{
  "inner_norm": false,
  "optimizer": "soap",
  "beta2": 0.99
}
Rows from block 3, named by matrix and row number. Rows with one number belong to one neuron. Each number is 500 + 50 x the weight over its row's rms, rounded and kept within 0 to 999. All counts start at 0. Numbers have three digits each. After the name is the row's rms in percent of the matrix's.
# gate: MLP gate (model.blocks.3.mlp.gate.weight, 768x384), inputs 0-38
# fc1: MLP up (model.blocks.3.mlp.fc1.weight, 768x384), inputs 0-38
# fc2: MLP down (model.blocks.3.mlp.fc2.weight, 384x768, transposed), outputs 0-38
gate.163 104:582551455511522474572481432513502411459473454482498418532527506442508434538549429466488528496556527547523473467547484
gate.164 108:544529521453538417448474517555528498588550518590502497500569410542531570418601552525474422493532451499574575518465503
gate.165 096:521511613449549456488551478509548488502532529490586520502516500523502532514602548609486446531505421434495484490495475
gate.166 096:551495469465513478517593392519558613491503560471549523464470514557369446445482521518524462582487640432421503511499523
gate.167 094:525518471428535504391498615414438409470465423516578500482529476561523468552484553517485507513437526539518539529556487
gate.168 109:476464416480538545486498550493575521558528440467458572495630451514486502558525559504592402482542464495464454517478485
gate.169 102:442483481525506524477467479555469571473521579484499542480584492503511562510562462457530515569534478566465542505583542
gate.170 087:507471507393592489527476476550505459491484442538479566582429377443507395505507549511510554508568556528569419483417521
gate.171 105:481499479553529551456521513437459476497502534583419545494490540533484491580473526549457413595500520612563591550532590
gate.172 093:586533479505412502496636503506425484597482458503502502508560423466521495493457492504407444578494423578478571512483499
gate.173 091:520497497534431486437535612501444358493523506638481501513504486458556570556548489540504543428508559483556481468584535
gate.174 109:552499515485569461482568445527462482430445486535527499497509447485560460515509616524557480521464359398583537478416586
gate.175 096:481433500476502397399518467570487603475550369471431470516452404635564424530499488522430523521506443567467501554475445
gate.176 100:500524453506500464511454616475469540504481473529427513443560505522488487514513423549493672556490506553483480450491580
gate.177 107:509508560466517526439560388489532417512517540566533523545570524489454475491486436481485506533478588423388512568493456
gate.178 106:532467562502488506443511522591565502426518536509552498490476462531584513491516549503522453505550458487473501466449578
gate.179 112:582427542525617517472462496543558493618535495488589543527414470484506439514492539495470388536567421518540482429477584
gate.180 095:570534455489569525502586528484550449477509573504520441495471444429527460429529494508522519427512429501518475543487591
gate.181 093:622440482455529430453549569514520507467478466547502545511486472503493469453426487441457454451445481576460481476449550
gate.182 113:584474383528475479478482514431420561512508499444615529478362533511459510574558471513471580505483423538458446540563506
gate.183 107:511555501564604528460473493648505592549423555454546608465514602477525461524518538577539549520531502556541471422480483
gate.184 098:514526485481521502492506489518476437471457442532532537470438520534452475622527500528531468552435564506407513490555445
gate.185 109:461427505463497451532530520428540555438536442446484513463453492534479515455436513529511519485567517506470530463441485
gate.186 095:468449545496557487524537507502499498520441443469518466392548562447433512434502534471521469507522364511622517540471433
gate.187 088:554506536511476561471495494465499525485446512498465537504503487487484517395474532509431504534442535445504549490541468
gate.188 091:566572492560500461501552513516474478562542504483425538529520478483455490576500433532489522555467506516534432619552450
gate.189 104:568448550492562554496583437535478476488418415523500524441435456466531441454411447530503435581511478472518470489511488
gate.190 094:497396635526403550454486519509483548593474570465544504505537527558453477435484481455477594544494509544551562568489529
gate.191 102:579505481480386434505488483572487475571531551548550528527516498421545598430595498469423473552466571442499494539507513
gate.192 103:484502574409515551450464490480504489509455553450491585561468500511622469494504565515439546496496456542529509446432484
gate.193 092:610455518490482484529613498499441583511495409461535412410505500483434582508591439482438480487598401445625463548534479
gate.194 110:436480481447575565454506602607485490485507414370555460453478499567562488456490447532468451558452540529517516553518512
gate.195 106:522517512527477480423532562495550572501518571433487428483524496385446474422530540437459546606506552479570528479393459
gate.196 099:487543371460539502539523524493461449466495423449381484371530551409488536478438517439569468475433516527477507508637542
gate.197 106:584354467511481556469478527433504485412533561516485594520570443442494526517529534539505488491501584476487503505537569
gate.198 121:536468468450503463469551494471560497471452523476431502437444477424547482628576505493517478479469556459391563451544469
gate.199 097:518497379497455566498576480416520414445433559493524465526420548585463575473513497468524505433530438479622495540449527
gate.200 100:509479490511554417476476526414443481519579458515480414454489462482461572503490559484403571571425450534479489458462531
gate.201 108:554541549421404511461461537498537446568462464723478451527395432514573495504458590527368501579532526518504517486511439
gate.202 106:549522520529572520579502554424552506579466472536521491469574568600551454467576503461567536473578426518466452416571494
gate.203 116:508475584460492422496477488499465468528513625439568583546521520470494485517414488423460565426506529478405492536493426
gate.204 104:451463550501495397488516469511537483491491506497493536492532513476431594428479476489418552472445485549494512449554482
gate.205 112:435516535558461474443478542598496537559509630485501463534540519519541504557489513509518520651477543561478529520521516
gate.206 115:494619538542434456520483527606433439523523440412464468537467490396502484477492477521523542506466587585485462459488503
gate.207 092:425448561585458557534590445494547540500536412475530430390436483489471476512554414442511532592516375526453443556524470
gate.208 098:497587488510572441567523356568497440504428524492455458523517485488439502490509588507495516520509522458473454474521491
gate.209 106:488497516532444561568505412509485542492506427446519497430524517433508416466446481509567494456456512607469544514424486
gate.210 100:565479425538441548489511565442487484533482533397522538564527403435496449502460461470595549497489519463550463449451431
gate.211 097:472496460472478600479477591520463430438523552549522504568570517459489491444488433450505441453530548507488514525430463
gate.212 089:510563517526444617440515455493572502517449464433440452601474580499460453559436513427451453426631538516471476543425444
gate.213 089:566478571543530460475487564501494430598553457519425566476538496481524554428427515498578585482511501482480570503427567
gate.214 102:618531506500552531551497609496510475484469534550542495459444533601527512509619500496558511590532494490525491456586470
gate.215 092:512491565498532429496634486522464344512506510456528494484446597540577455489518533462441398476538468503514536433491488
gate.216 105:484540509562439495444458507491496606478569381547465469465544477417431518501505453527518547498465512487504598515595507
gate.217 092:546503476534550458450453590504485471586507375449468595517492433472512475440600496513517392505514406527465431511547512
gate.218 108:512475428581547592510594523456450504491527398484392480535531483525508529504452547509455401446443431469547524459545406
gate.219 107:513513471396529438477596510540494540446440552506398529500492471485483549462456550502486601521499535491492537418482538
gate.220 107:592531497541506427456510530455469458472466530544530538454455476554513473478495495483498529529562534529554553520561489
gate.221 096:469489551560547507488415557435495550535487420510513543440441539445514476523465527501478536445463537545551569528385610
gate.222 100:520584532530556454493451524506526464525475465498582549451515544378484490537559436451558499526505546476469425524445524
gate.223 097:485606477583440589589573543543513411553526469423368382450596572468429457494470573585524566554493555501423490446500444
gate.224 104:446476537499516444503510507479492515538477462526529416494445479527517545492503512511509508630460481546583507500466505
gate.225 114:531455464484467444524564490455420495479524494449417536440531532456531513501513538519550425541491488535434498488541481
gate.226 105:501534460549550543474569545492462495502452521508501485569423530508527515542478532596457575470486414576563517499495492
gate.227 112:489518533437561511543493504544501542451532461496395407479452537420529513461518468450478517433528478505373476520453439
gate.228 105:508521455483452569545526491500508502531408470628463471575565545465476498597488499558452478469533533442380513504490545
gate.229 102:463596470514478509390511475517465550495458602500525524562513454475440552444346505423535487588519559569522555501438528
gate.230 101:518507504489486624548498452459469512533508538622496570466532480474500535505504533513510456579495419522503511474574457
gate.231 106:436469496456542418503458569508497387488575516484515466489514409413479554510439457535462507510565622522540477503521511
gate.232 099:555524452511616524543530435493526486513511539490541423515408527485531533391539491513542513636505419453562479506455490
gate.233 092:455466512479565513537479497429511500497481553473567420550521487494548394515543478459429516438432509512543452530456437
gate.234 104:500408458551574554509517408515489443422502517479558480485538465511504479511574531539530503578516504390535471518533465
gate.235 094:506508470428539515508560378571482589498534615551577563493512457427570572531576515435372474487538580435468525529497542
gate.236 103:483466447474469381570492446630528608465486476423606521461515502521462532475605464459508476637453509498529535488483543
gate.237 101:616535519414369480492513552488541411494510537456570531455512458446420408521442497464543407467465447518489465520577539
gate.238 101:502503476485469442489477616486533535430595524482543484516463560489442452470520500364519490490500552560562550491517522
gate.239 106:531515474510415476515430565555547454595482444514519434437516527507486522439518505513568559475515515574545472502416503
gate.240 104:567536521499578537485517551495465392572535485564488490512510520518388389533464495545430540510425480545613565470425539
gate.241 104:492431475434517473495498526544439420530534469495514536537472460595624510486528425454515515540473492536448604495494488
gate.242 101:502430520486491502517547546570476530559476519572554570425534508495485543502446493493464513502478585539540518469493481
gate.243 104:582497417477502502560548466536431445494472455430621506515515451483505557468478454448499608599412482390451495525592526
gate.244 104:588518525515506417460468568434486439464533367527377509489360469474472363431478514415514471431499503471498459518443585
gate.245 087:551644483464544540495482486497482526525480476509473583471487507471401630428578570436515465556573532558441526537424448
gate.246 093:497570476430553506424571449497449553463476452479494366514526483453505423569578527469474510408520476522554411636448438
gate.247 095:529442512510499425383492507518544477520500387524626496495545536469547531555521530461445388579474443469518484442495519
gate.248 099:540502512473503471506401474507550452441500529526525455430505506527486534613398551529478493564579482523507601503473512
gate.249 089:542567477390529469574395531511498519445465489524419528628545423390451453461514613521489452517464572457452408500380471
gate.250 105:479518472477419515604495500500475435450448561491495516504615418422487530485511506502525516592526592518499595519432609
gate.251 102:508518421503478442427448528526557516553526543461528493524527525492499385472514527464445533488439593490525493476482488
gate.252 105:476490480519503504548492463519451434479522438525479514564454541453476497556437467436492574465506566541500544567531492
gate.253 103:456565628461528429441483466486448475423502521494518541535461491477584465519507504550515528505506628550523491448367533
gate.254 099:433570707522534583469431484528481448472534485470457526525469551480499511510469528470500597498480543605460513418444494
gate.255 092:591549441488560498485512540447467492528545541520472548520579448523524429517418565487434484390535528531541457486458478
gate.256 100:494478489566505560500537518581504492537547504503466441499539588446472546437528441543492508429480574543481514531497504
gate.257 097:494475521495487469518483538478512510562398471500535423488495445520506401555482525449385471472532556514512531507474533
gate.258 095:543575522535637428569489496566464427466517476409430456505502509515547498553566535496505504573443494503359506520489435
gate.259 090:623540455503594474541545513457462418446436461461448582445481492521501527456549539549517492595480438465509518551490468
gate.260 105:541418473524456520513619443497482516505416442496504522500561469439427406513536621542498492502483497437496553501467476
fc1.163 105:513428487472538542401559569448537558484461476498517439482439482572496389455463568484513531519535512427412451549465449
fc1.164 107:431425467541521513383542617445465420436481447416402592500377554494467534533447477464525571470498516515564479464495562
fc1.165 100:509432379513529510558552473489471521434536511517432464478421442430516488517473440504423538523539559574552557630527527
fc1.166 094:459592461475611486467451443515478462533530533575568529496497517415472526413527561505545491485472527567368484574433497
fc1.167 087:537563500477544441477521463548436470495482454581452388529546529457467539420468492512442521563526520461462425550483544
fc1.168 106:567484457446499584407524472475530409500486489449440507495474541534515472547604473589596496464631437459464543509530483
fc1.169 104:558521489471484475533418573537505491526455497463553482371523545489501572458424528415450458562499542551511521506449431
fc1.170 091:516443446439450494434464525489459513560561630582512360479504586488493627483488495434499451463451412541464531441506492
fc1.171 111:476423553486561478534461420547455478537441589572490568411468517493497432514533433515366519477544476478468346536592529
fc1.172 093:535551460379541481508535525447435485458506544524477476457507501480527524547418503532520473474547555398427528572485570
fc1.173 090:583527500514448437479511506452438372480534545570447478509482478475477537596516499464484469400486573541585493480490545
fc1.174 111:517482501522510471521479509427488548485513509510570461511418439426441473445499440515567447526448543548451558550523464
fc1.175 098:529574542437470496429587455552558428471454454483430454565526467512434499528503523457442487564523571415498505412450470
fc1.176 103:355519479436501427500420530559487561545549526505417537541529417429519482523436477492467613530475535586435507516456576
fc1.177 108:480524470495511435470507483471498502525423506491564505531471591541493574421534508442487545447455456522589519458458536
fc1.178 107:543429511473511591477563485576470531500540533492438514517566495471586534488547467435441420505557488366506444509496517
fc1.179 115:520524521522584550592550483499448500513489601471539531524510441489518513510456469506485512569554536568490543490449476
fc1.180 097:581553443564489520494495502537476422475494535540516499435512478505588495501581514469417511476577529594461479582554562
fc1.181 094:509538540509505419457390522472532429513575464554486480506532486538418412494493416506541580520457511552481534556526453
fc1.182 112:510485487502526546555514518468563486486446536428400516510510440631481568412471530554460530463590449492442504465457476
fc1.183 106:575566507492540425507537496441507500502542591413434408488534492508511448533524477520537499498425526538468416515551530
fc1.184 105:562543502417547545531458569531529439485499485513449508490397506484475473515443503503536583542543440418369409496542426
fc1.185 115:534479596489466570519549555513544488458474563515469502452542432517445468497453417437523447574532489528478494538503571
fc1.186 096:433497422517432516531527486556469506533446427543404515455588524487436570584472462534520488546471616466548450478512446
fc1.187 093:563473482440389490570542386479458483526544460525494620437573501532466498460465477549448502541455542459437551474329483
fc1.188 090:546467557523504493434428469521501604499450516446521491579557512487559439432489541501480510483541424513461484405445581
fc1.189 109:442542512514541536479482406580489481442494535555503432564478473487439502417401589535459538460484442413482462521517506
fc1.190 097:474508547433465498494525474544502414532495431497418513425511536531403512480497417513547510481558468566554555548496515
fc1.191 101:523451539558455641466513514556551572472494520504378544446522554592477428510498506438532510460474462551453548572586512
fc1.192 099:499442543492470555503462414461457522472522559594523488528542482533395615486457429446481436537452440600585483483514550
fc1.193 093:468482548521581503502559490639426533507516455454520407481463495476470519519480432532520512570471447473546571508488500
fc1.194 109:436572591499472463544540428577528487457607521570517455472512415523593515543488454506401502523531498517570529577480469
fc1.195 105:560489473498504506537524610397488430520567451412487435400541473485478560516512519509492358583429466514572478447466501
fc1.196 100:504470563440494519493338483567495509527492468455423489437402472566487466502411471475462598521488598546455505446481430
fc1.197 101:515525509562562502504487489464484513444572404522408444477562484481511558533546578477565541574394501480568518524546555
fc1.198 120:455411465496465539558540422439507497466534511583559409491527468570421425552572474549532473464547564412471526527538527
fc1.199 093:590480462507572518453539512399455597457550493447506451517588595581489447545393459538535527541448435469428461454554481
fc1.200 102:450520545453444473471510516596472520575507618500504504606500463409523549443565450407554474544506462507475471315540559
fc1.201 108:538472515543494561461392503479530533528471530563472468561381535452501429476513463421491457568451605574454451375480396
fc1.202 115:477466458443466378411484527583534570613462488550518510491488456458535639634432423421474541509425526502557520600459507
fc1.203 115:535486519500429518544436449471489363431487405524515508490437434529537481436535559504450481557474559501605531529500421
fc1.204 108:381512503545477563432590516540541551495533530467484396451502470550509592587468475480473532458524569516541548571423495
fc1.205 109:499558466512484584516543591453492433450570434479545582559528491501510502490629444444492511513497587496474460499523397
fc1.206 116:504474512509492502492494497418505578511462646441559502561385528504453453584475577498490555516419654532554480571468496
fc1.207 093:451563412498520499520430616364503533485448469456555617497461481466537391508457513518401415476480503447488495446457500
fc1.208 098:494521519432469478540482573580529506546519487514467562424529516511465550479550501502535483522473507463574517630486562
fc1.209 108:537394570521536473404489467432475523506446508520505503486473559482434431534465543469525502435533457423557380421512525
fc1.210 098:510509465426478447518479599573494444493508533465511481519532417555485492406496526506577565529521438498505512530461488
fc1.211 096:496529506495502481452499587492498490549624529470435458497549456574610570490528445478446450500546601542512483408444573
fc1.212 087:490632517500448506434515539501468465480477459450376440418460454501514467472542537542619604561445409452487505515465480
fc1.213 089:480556491515454551441540462456513418527515450522547528462532446552431581378518536546526398497503538526573442562532508
fc1.214 115:506409496391533430521532520518514446573537527564442489531532485521530557463502370478516484572446594575564580458499362
fc1.215 090:525469451414418447510616405490499439531512506536452514446511526476546426583499545455453511504466464468515546406563539
fc1.216 107:547539504457525503541489602543538364471482433534499517486430490469515457475526462477563450559556469463464460494623432
fc1.217 083:564412513457568486474387557444540516543525484534527582584542463523555419543559526530460488451505418552522449482502488
fc1.218 112:558563512512461394425505551484437500514539495422500455479469451484446438479353515492535480497499519502419456391490457
fc1.219 109:410456507488550522434469450590473528508517574466528563507488444533558427415504537573448518532472397399438427449522486
fc1.220 108:464439524489537496395496523564465552518478585510527554453459551463473561416485552494469526449517579428524479474500547
fc1.221 094:526514433525522529550506573461554340536465545471479488490460496513511510440482549593462504492493542466581459441537405
fc1.222 101:499543521479608445492454487445540533487597495578609562456489575503504580536527567520449479537450466543540527545476488
fc1.223 098:483458458553441551556512548520458517511581527516571457533537468503597450444526454442468426522489494578510417450584486
fc1.224 104:436456573468512551511468420544547494605537439459460510600509405453561502393565542496609501561552496437517493446482469
fc1.225 113:477398436432413420546491640513498595475456435458466540513550467498541546475519518407427446561505449495492549482457446
fc1.226 107:523416557534478494468506431588539554498532549556401454511441516525510560486493504475533530520477550474524534453593399
fc1.227 111:530519549492509427475476476514486560519501353486417473446569490477519498533554541598412465536415584501533505459475560
fc1.228 112:544530472410421503486546421435598473497485462442467567460376485474504577538548506441523521464534579488532536547463423
fc1.229 103:585575582505540419474537550479484572508487472563552354378476369523476543496466453471530517559517458573597528450522504
fc1.230 103:548388446512421481469497589409516495479475563472481535395523531483503561396478487532587517432533426529493527568526528
fc1.231 109:482439479441432476508542506521503508444504475498502549437569536519403569552509501493443572422516374555535498521478506
fc1.232 099:363420484591444413450499493560511544534550472488541479473464465470539503519546582438476603470498509476475525645508437
fc1.233 082:415531417525544521471448454526445478521479468533563467482473465493493643478517489614430481538446611501427496457542498
fc1.234 103:485548563463465529433545559495439476474507507500443542531480463534483465559421583486543429400471397527528517508417538
fc1.235 094:455521517479468503473464454616554533485477428536504519508611525493469548544538441503544466561419366484499502481599507
fc1.236 105:419456610516407524533488536516519421509544510486474554533551476598489456529508525506488508507510536493462624545561573
fc1.237 098:495448491529520535452504560443477475456501513506489473507559521450533518452524394527463513490539501449505456510466416
fc1.238 100:551601477480607528548464548513576421531531615492471536507515448506507467497531479415462467485459551533497589470475487
fc1.239 106:482506495538418457521504526505444496487560455559466540410602480448458529488453491528502578466526495517489522552464545
fc1.240 107:490546486508389466513520459468522432419477460439548493465487471494445527539517505489488480542500533476496480437454465
fc1.241 105:549558510458493552503470513541456453512539559483578608521440454458574547381535450446475491546458452517425429431543416
fc1.242 102:503576495513536537466556524501444520445437516477527491494541593496514546528528456426436532531427519472489461474459525
fc1.243 110:461444445424616561495458483427497527533484487457606488544536492528564536477444524502465539527520483479461463546521523
fc1.244 104:457555569568596482447429505550464597553524509545552500469544540595515613541491579404458498473529523570423526489490592
fc1.245 087:462505557462489531490538463471465473491441644507492414469503552598496463572492536522577555529502505463400613464485470
fc1.246 087:442439528484509507514533469518435435485460515488592586456422493520402555502514484524392451498487431505526530565514476
fc1.247 096:567581495476475497597518434391515531417485536500496468501442455476486462499538510461511486484566449522494405561491507
fc1.248 106:447479455552471501474446583484524591492484513490601512545452605457498430522511432485519487529512628524423411492551528
fc1.249 099:489482569520449442492408475526522487481541605519490432487503491449527518483517478466513396568492473443441488476480547
fc1.250 108:435516523465484524532500477556543426426528523522440521478459514470382498496502545491495445492568469443474533514468526
fc1.251 107:526539443393436475622514450543487409470487504472591557514459426517540577589484472584585521506420530488435590503543530
fc1.252 108:572624589460539427400452455516498494495502534533484415564487514539514531438494529511523550534497539458448543471481468
fc1.253 101:458486493572546513477491559465468400460525537582477540487341470477469584500458502546522431532480534497495534464518509
fc1.254 099:580541405510416408398507458528379469513502540469500477544573512557434600482558384523553487439429485555549440597584483
fc1.255 095:515517570414468486413425488480516566430534558543588492528486508498513487541458581602503527537535491517427405497499510
fc1.256 108:553479454446477470518502543397486493495489506512458557449471467501503470440535586475473495404540412443501424499439521
fc1.257 099:476524414541538484483494531480556581479499490544575471527525604540525500498393578534541518510499462532440535488572524
fc1.258 102:494470538529507500455507486596561613531523570550529507544580497592453515441480435505332455479531503485462446535492510
fc1.259 088:456496427450524479543448408518460591440511503418598421517504442453579576556489521477456478482554492436448494568471505
fc1.260 109:583536525542464554507484522451517505399512491439477549516475417557536522427408476584492541539523403491607518450435456
fc2.163 101:461441504471633518454534477550445467466581455557460396521518534500423434515499505575410558521498576444534605393482469
fc2.164 104:639428597480453541430465568598464457445570554497577461424495487545499477537548548549456514507483491446471460479489593
fc2.165 100:451432496430589519511425474651494484538482521476550599547534457418504533532451518565510549563467508481447529400444402
fc2.166 096:588521398586432509483469518377501423456550581437432548510464475478567511430468536469580591466575481465550471439531485
fc2.167 092:374428487445434548621502486588486505609544462506417571520561547485515428535461431554488507559465469529512492436540503
fc2.168 096:444554412590599533559457582489478464453526537629506522492538544492439424455461476536518470474507542514463474463481438
fc2.169 102:437416418378529510486460577481547556495469506571514542526526451504613444511504487525490477516467572500515531515543468
fc2.170 092:530527511449481504583571515483572463498528550545421488512443475454510490472495518524449564538565573468483525601461512
fc2.171 098:541438496519479520469595520508550514545547629453426493556552505442496496497511443529549457574531463496450482452493505
fc2.172 097:430488421515490452538538462446524477451477473482515529539537498611555535535536433404475533548495455521550565323580498
fc2.173 093:530537441526548449573564579455556531564489508531485557586430495553538467463560453436555494569425447495462526425570473
fc2.174 099:405580506520484461450521445539538507554535512429574558457462480478464476483518588552445511481493569531514540626488424
fc2.175 099:451380460480530476535451517392463441526478482576481446500513557547530472518529501516500480525532514491505503455528437
fc2.176 121:407518543516429442487509543451462497462570539504435557516472479515486469434533550525510531529504557546474422572503526
fc2.177 099:486494441551549487383444481461494558456425455506453492488437600414506512534473528478521554555515513537519483546427422
fc2.178 096:517478386470492558589446511448474498421493546573382514518500513472478522522541487455568542555496504574490474325518466
fc2.179 107:531529462529512547548647488507562507531414512505485444559463500489512448437503429526442579504483543488592505533445491
fc2.180 092:519450507597549515538542631473502461489584521642505513490490584498487545599442484499473440542484521493459443408458439
fc2.181 089:494500506529507539402596578485444460475398530501468491508430539484457480566422569443551494364573583512581453500481459
fc2.182 097:435500384511491483513486488429430555484443487491443580416579512515546425523459485491478454561427474540521493399451558
fc2.183 102:571521519515394520455346420405504498529568472548594445488512475495536503515534539511519448561495410629532523377490531
fc2.184 100:455514528457517523422473577510435470557589471425494380475505463455444502409498514540495438488576529458531465566491457
fc2.185 103:520529506461631474544488470577591482455533505553480528488495413466468478520488567495479478612542508494494562534538541
fc2.186 102:484581535584575466540480519518560489417603493547531502566484538556473518391516511502469482563448562565416575403482420
fc2.187 093:356460500537572513400483603466445477504542359525494434567576522589545461546487520553455523449467580508548465487488498
fc2.188 104:542465469558579421497481491475469434522512506572495457534466524533425464499508466537537466537460551452506461405499501
fc2.189 100:420586520542543520644532552556568501482558531538567506522474463542545528478393471551510460466524531434464543592483416
fc2.190 096:488361434462485449526494550430554433495552594448543606605456435508543462494540598513511510468646453424573540400559417
fc2.191 100:527489477530457503504529572561471466492513491414547557487450458460568525522551467475563388499468461574467463460438405
fc2.192 095:544488494466590496639581668533537470507578535567447551458583492507534490462476416519480474533440487554518514522508522
fc2.193 094:484504518512484482360586532492547504518471546502586458513459493544556441529520537494433485472553547497396581573543494
fc2.194 096:491507485494425527557509471441525548499478571539405461493489488457467413524471581571599425547488540472513529414501426
fc2.195 094:455531429438538425510566366570498590460455545605476592444520471507468488502476431470389467595390471459453420463526545
fc2.196 096:500553489389463492480473462474486544475579477467536456514542519494523516490459449466489425469498437524506536532495581
fc2.197 097:438451606501467528462643465530534481489500528509519539601450497481482582519548596518500500533437608519448507528484456
fc2.198 117:521487486543561503456523468550570494533567485456370523512482412479480557565397511452621456413539414506506562636457512
fc2.199 092:497562491447477433509530485443466443526492500559374476484469512425514465481617546563580513510572486496479459415507525
fc2.200 122:673560494432534525548503556490510559461521542461598510469538477484495478509451462501491429464486502471556508542385506
fc2.201 104:459532531556389559592454512478497482479435543633585511493528498540472367538513540449492532533485440536465526484516489
fc2.202 142:488550527525505441484436522616489456466476508566494621516485545537494472488551511492575550550493535476529470420588561
fc2.203 098:500502477493457456487500514430506476519496470492442522536557482540550599514546488549522488541425634532482433381554459
fc2.204 110:533474500511518494510500488488503434462556462531497415539466469388456441499546471476419495472579482509577508541506443
fc2.205 103:445416563552456514512547462503487538386509491501490485531521497546497445528515523481526446487501542524480555488519474
fc2.206 105:458421617553641512440555538543527442531469520483510510613512418476522528426458535538544518457522558440411452560493466
fc2.207 098:505520508445458559496567538501511530436528516476473579413469528523563478544488473502582574517465479532573525500587503
fc2.208 101:428499567429570455457508632448456531518512484497481528495524462463529493467507497523539492557445527475488587448525491
fc2.209 105:433469529494547449474524407535548509479527496501455540482495454456517507469520466564434507528539537479519537506522459
fc2.210 094:657453480408569534452524559449483555529509414552532517468594567445488513483518539490425531513383499535443455418515467
fc2.211 098:503526502475558443517501591490473552484530432432528643506582567517466436412559488430539522578519428515551472488578477
fc2.212 086:545482489576508446510521578506505462505563566574593404517620457437489442471549459391556497616475514526487467356458406
fc2.213 094:488442435458467556460434544530366590460498346554465477430619529556539427462509368514537464572498510511485553451506522
fc2.214 145:413487563532397460524460416448477458467543486553423636492376552478481430477468471482534531493514526480442411532546523
fc2.215 093:496497516448494472500454518446504474453536435459506610411508541515560559507499484530481478504546523567499483448509576
fc2.216 092:596503609434468542558393514529426465551510532555522447544535510548375451468529439566502570462577465497437558530588474
fc2.217 089:521534509555555530451482477447503449479382494481514505449570556533509608459487444525523441494570472503498489685538583
fc2.218 102:452480476500557560496521479532526482452492510450456511571533486503468578474430511470562451456444462428479536532482512
fc2.219 099:417581540495555542446547596442453471491361486404511574554524549475483449561495463482549494431548438531500540439505564
fc2.220 097:534486505464621537421530647510554581507503494505478587469505424590515556490556573559515510531484441488526583434455512
fc2.221 102:405511512491501517553491527574406432499506468555395477460525435459461501496441496537546464455479482551594509514480398
fc2.222 096:501552520432369481408487441547551480486478519598484516541548456469480559529545500524448532587514557488462474562493523
fc2.223 099:469523529585554458514617482393464413431523547578432427439502504640458473566530557479544513526519536502561567583474542
fc2.224 094:547470549563439527442454621451544547460474525547606540507496499468413454510442577498471544425460594556484552471488547
fc2.225 105:432474430518427557456523558413500503543496527471526491567511522508530456459455513483481384467565548487569500571587596
fc2.226 102:462537518512400516523494463521516473505481517422548527523419465386568457524557535502431590477554542460419521619426533
fc2.227 101:606471440419395536566479392471420515469508435501520491425462540579536468521644486462513504525450437528490435447514470
fc2.228 111:478494500521520536506613497404477456496448452475563491502612491583456453475529496489488487552553521490515525429550423
fc2.229 099:414484532498428480491443553448555513479544444459471590413481470508535513515471538410498476530549587535508447532436483
fc2.230 094:502438435507492464476547420525557644494460510518524537524513575439536523480510508488500582526543547456554442448517529
fc2.231 103:536523517487403511472573531526442484487485498466493390461527530550450497506560430483475497497491489525472468421415516
fc2.232 108:620507485586465462372566481438499470519516485489547456564456479415480563455564444534497529476479535537459421380528479
fc2.233 090:604529491573496418479495473382494490405508488513489451478424521587509522485460519475492473414464535518507551686416573
fc2.234 105:546520475574575506544446605555519554456427429436453563527578502506510500534438522522535502510440510472545441420472526
fc2.235 093:465565441489506435599556469407416481526517565519497553504545472439536460464432429567516429446578534525408533505469488
fc2.236 101:408478501467511516528493481495537547523473532475488425511563472474504470493477523524510373450549483526471457496412622
fc2.237 099:616534459482553446537490512451577481578550559536491481567499466566489482498521395534492467426485459503531499458528434
fc2.238 104:481643566541470458477472509446523488462523535449521464463446388491522538493458547545543434398510441485511487614501547
fc2.239 119:307539553486333522450525513504517389443533580566405563527514480472551504534506513533490556481435567565504503464451517
fc2.240 095:508508584509581458476560546612485469534497539491499448429508538522453546467507500541456498513490438510582488578428477
fc2.241 112:529577429513638536447476574556467563515510473465501532546502482532519464445505450482537452528522459405481482483485508
fc2.242 105:684513581552575502504601545528550498564579546489498398527476477495525574428560479455421493502559448452512476412574488
fc2.243 101:382534540546596477519458458449471456521519567517496465549486524542459494478534461504600468391499518528528625428478544
fc2.244 101:527459441472276516469570437492583533458561535505494381546483468491476550464455530510543368507491514468494499617489560
fc2.245 090:513475439500506524574463521506497429556537529429566571481543432512494448449482528500498561424436487479544535521470536
fc2.246 107:466526565477438543526424405513503575552452535491487538424484429478526587501439419456551536416528573471433478615452628
fc2.247 100:534526532479451489408485506573508442545526480559561415510467456519500418477470497556448428499464546466412581428591521
fc2.248 102:504595483502482577424553492558490526524502524513520527472528548473481485472607584575560457490497412424447407426487510
fc2.249 098:496593525462446449500546454520529476509524521582548472567380462481533604459532536486545509534530535468444543558482466
fc2.250 100:526386518518549424412490475504473495424504418568614530455526504549522538484464555536437573456455457533506534437487575
fc2.251 105:583466451569523478571468416451529515535478451520516489441581537540465461577467476401469502632451479496548453405490552
fc2.252 102:487623524532598520565620512441411497574544492508441488388486537485462601467502473555568575527459504498530484473446486
fc2.253 095:479561591578461504499550362541419430502524483407535617466602474458536539502531583554491545456455549532561484605531522
fc2.254 094:410487485482478566470594444606517574474473519499520560509506566502519519444564470489457520563466571521438474365475531
fc2.255 099:374464492543568512492479438361440582392513562424561561529529472602492520485398546497452409475431465544460444393440564
fc2.256 098:473535582449444516534442453595461497418505566508525403469459473468532527561429485476519542430376511518464589547492503
fc2.257 103:421534552555474469431602474523446515493384526504491521483472486480505479508474564555451501457466428420487496566496557
fc2.258 093:451516532467521583424487586435486458526451541440482460525504508565560485457486489478568555646458539473540542558548496
fc2.259 100:539527518503539528497556440549408465498529537589470479440490434570479431431532547564479535428498432489487502356537481
fc2.260 099:471461552454425544422497402415462541470506518532517516538547558538517516508504554535420536550468458545521542525583569